Rows from block 3, named by matrix and row number. Rows with one number belong to one channel. Each number is 50 + 12 x the weight over its row's rms, rounded and kept within 0 to 99. All counts start at 0. After the name is the row's rms in percent of the matrix's.
# convs0: first 3x3 conv (model.mid.1.convs.0.weight, 192x192x3x3), inputs 153-161, a 3x3 kernel for each
# convs1: second 3x3 conv (model.mid.1.convs.1.weight, 192x192x3x3, transposed), outputs 153-161, a 3x3 kernel for each
convs0.58 094:41 53 30 54 64 52 55 65 64 39 41 42 47 37 40 61 47 32 48 61 60 48 54 56 58 55 54 67 60 25 68 72 52 35 50 24 54 48 61 50 26 49 70 52 49 46 40 34 38 18 29 49 42 51 43 60 70 46 70 67 61 64 73 56 50 56 67 54 59 45 38 44 71 57 46 60 38 42 47 38 52
convs0.59 093:45 44 44 34 32 37 30 30 35 40 42 47 62 74 67 41 52 56 39 49 49 47 46 52 59 52 57 28 40 44 44 38 56 45 55 73 87 62 66 63 43 39 49 37 17 70 58 59 49 32 44 44 35 39 50 63 61 43 32 41 51 38 47 33 29 25 45 46 56 51 54 60 30 34 35 50 57 52 33 47 47
convs0.60 074:57 51 64 47 39 57 53 45 50 38 49 46 37 47 40 36 48 42 61 51 63 57 40 53 61 49 52 45 38 37 50 42 47 52 48 43 64 46 64 53 34 49 62 46 57 51 27 63 08 00 19 41 13 50 61 53 69 50 28 49 56 56 67 40 48 43 40 32 31 49 47 44 47 55 56 53 53 55 56 58 48
convs0.61 093:52 46 55 48 42 44 48 38 40 67 65 69 76 54 69 67 60 69 49 56 63 55 51 59 63 48 57 43 42 51 54 40 38 49 49 54 65 56 69 60 40 55 67 59 68 66 63 68 50 34 59 62 57 71 61 70 63 54 55 53 62 56 54 50 42 48 56 53 50 51 43 42 52 38 42 40 39 37 39 28 36
convs0.62 112:46 49 40 37 42 38 24 32 31 32 33 31 32 33 28 26 33 33 64 61 61 54 49 51 65 55 57 49 45 43 43 44 38 40 43 35 38 33 43 35 26 34 34 28 37 46 31 43 28 17 33 46 31 44 51 43 44 50 46 41 58 56 60 31 41 44 38 48 43 43 53 51 60 54 62 57 48 48 51 48 44
convs0.63 087:56 52 49 61 65 46 47 58 43 47 67 49 44 70 50 41 40 43 47 53 58 46 61 40 45 49 51 40 55 61 46 45 47 52 43 57 43 43 44 64 57 58 69 60 46 38 61 47 53 49 50 48 57 38 47 60 57 27 51 29 34 38 35 39 45 41 51 49 52 61 55 59 35 46 57 37 61 61 59 62 55
convs0.64 081:66 42 52 63 53 57 42 35 50 50 52 65 52 42 54 48 28 38 48 43 39 37 36 30 40 39 33 07 32 40 26 22 36 33 30 62 61 55 66 59 44 56 41 28 37 62 60 63 65 45 64 48 46 45 58 65 61 42 54 42 42 38 27 52 36 39 48 40 51 55 52 52 56 20 49 47 36 57 61 47 64
convs0.65 093:37 42 41 33 53 49 44 52 55 67 64 61 55 51 57 53 56 58 62 54 58 57 67 58 61 42 27 50 45 60 38 42 29 53 52 40 55 57 58 51 59 73 63 72 83 60 57 54 47 51 70 62 64 86 72 75 59 52 63 55 56 32 11 37 48 45 60 69 57 51 51 45 49 41 47 42 50 39 53 50 44
convs0.66 066:55 56 57 45 39 49 51 48 46 33 45 37 32 43 35 30 43 36 60 66 66 58 62 55 58 58 52 42 37 47 38 40 43 49 48 45 69 43 61 46 22 45 61 40 57 40 06 36 03 00 06 33 03 41 57 54 58 56 47 52 56 64 54 46 44 38 37 39 34 38 43 35 52 52 50 53 52 49 55 59 50
convs1.58 113:31 41 41 43 43 44 45 42 30 56 49 53 50 43 50 64 51 62 34 38 34 52 55 46 54 52 40 28 46 41 39 55 50 47 60 50 49 38 35 55 36 35 58 36 31 39 45 36 52 51 43 47 44 37 54 46 47 61 52 48 76 54 53 63 53 56 56 44 50 74 60 60 66 62 55 62 53 53 78 59 66
convs1.59 101:72 79 68 80 75 71 71 72 66 38 35 36 38 38 43 42 47 45 55 49 53 60 51 57 69 65 67 63 60 58 79 89 77 62 70 65 43 53 53 51 47 46 46 41 47 48 46 53 48 34 46 48 42 49 43 45 44 45 42 52 60 62 71 36 35 36 50 41 47 49 46 48 42 44 43 51 51 58 51 57 54
convs1.60 087:67 57 76 50 42 56 71 59 73 31 37 19 49 65 45 22 36 27 71 69 77 61 59 67 65 64 70 63 59 69 51 43 47 58 54 57 47 56 53 47 60 57 42 50 47 61 66 58 61 64 63 57 59 57 44 51 37 50 60 52 35 46 41 37 42 31 52 60 48 32 44 36 39 44 37 51 56 50 36 42 37
convs1.61 109:73 74 68 74 74 71 64 69 66 48 52 42 52 54 46 42 46 38 70 55 60 58 47 51 61 55 59 73 62 61 72 71 67 56 51 57 52 57 52 55 55 52 48 52 52 68 57 59 60 48 53 55 52 58 56 55 50 56 50 50 48 53 54 50 47 41 50 40 37 37 38 33 47 41 45 48 48 44 37 41 41
convs1.62 096:54 66 52 65 75 67 48 61 50 69 67 73 66 62 69 76 70 77 45 43 47 41 37 40 53 46 47 53 58 51 62 68 57 52 57 41 56 59 60 59 63 57 62 63 65 59 53 63 57 50 58 75 62 70 66 59 66 65 57 58 76 70 70 58 58 60 57 51 60 70 64 66 63 63 63 63 63 63 62 62 61
convs1.63 099:64 67 50 81 90 78 56 81 55 54 57 57 49 37 46 53 41 48 53 47 32 62 56 47 53 59 48 36 34 25 65 77 64 30 45 36 70 70 72 73 71 71 59 63 59 65 56 62 66 57 61 60 57 58 57 58 53 50 42 45 61 58 56 62 66 63 56 42 48 40 33 36 50 59 59 58 48 58 49 45 47
convs1.64 099:65 68 57 72 70 66 67 72 64 34 30 38 39 25 36 48 41 38 68 74 60 81 89 74 65 81 65 45 53 38 71 80 67 39 51 55 59 60 57 70 62 61 57 56 46 58 60 59 65 65 70 53 63 62 48 53 44 51 50 43 54 59 45 47 45 47 52 39 40 46 37 33 46 46 43 46 39 37 42 37 34
convs1.65 105:67 67 61 75 79 74 54 63 56 62 58 49 53 41 37 48 44 34 67 49 53 62 52 58 51 51 50 40 45 45 50 61 60 35 46 42 61 56 58 62 62 59 51 52 44 63 53 55 60 52 57 46 44 48 68 57 53 54 45 45 45 46 38 67 58 49 54 35 37 36 32 29 54 57 51 42 38 36 37 35 29
convs1.66 071:60 50 61 51 39 52 67 56 61 29 38 28 38 55 42 30 39 35 59 47 62 49 43 55 52 51 54 52 50 56 46 39 47 57 59 61 43 54 46 45 53 52 32 42 40 54 61 61 58 60 61 54 55 52 34 39 38 37 48 41 27 31 31 28 36 31 35 45 40 24 32 34 25 35 27 30 39 35 23 27 24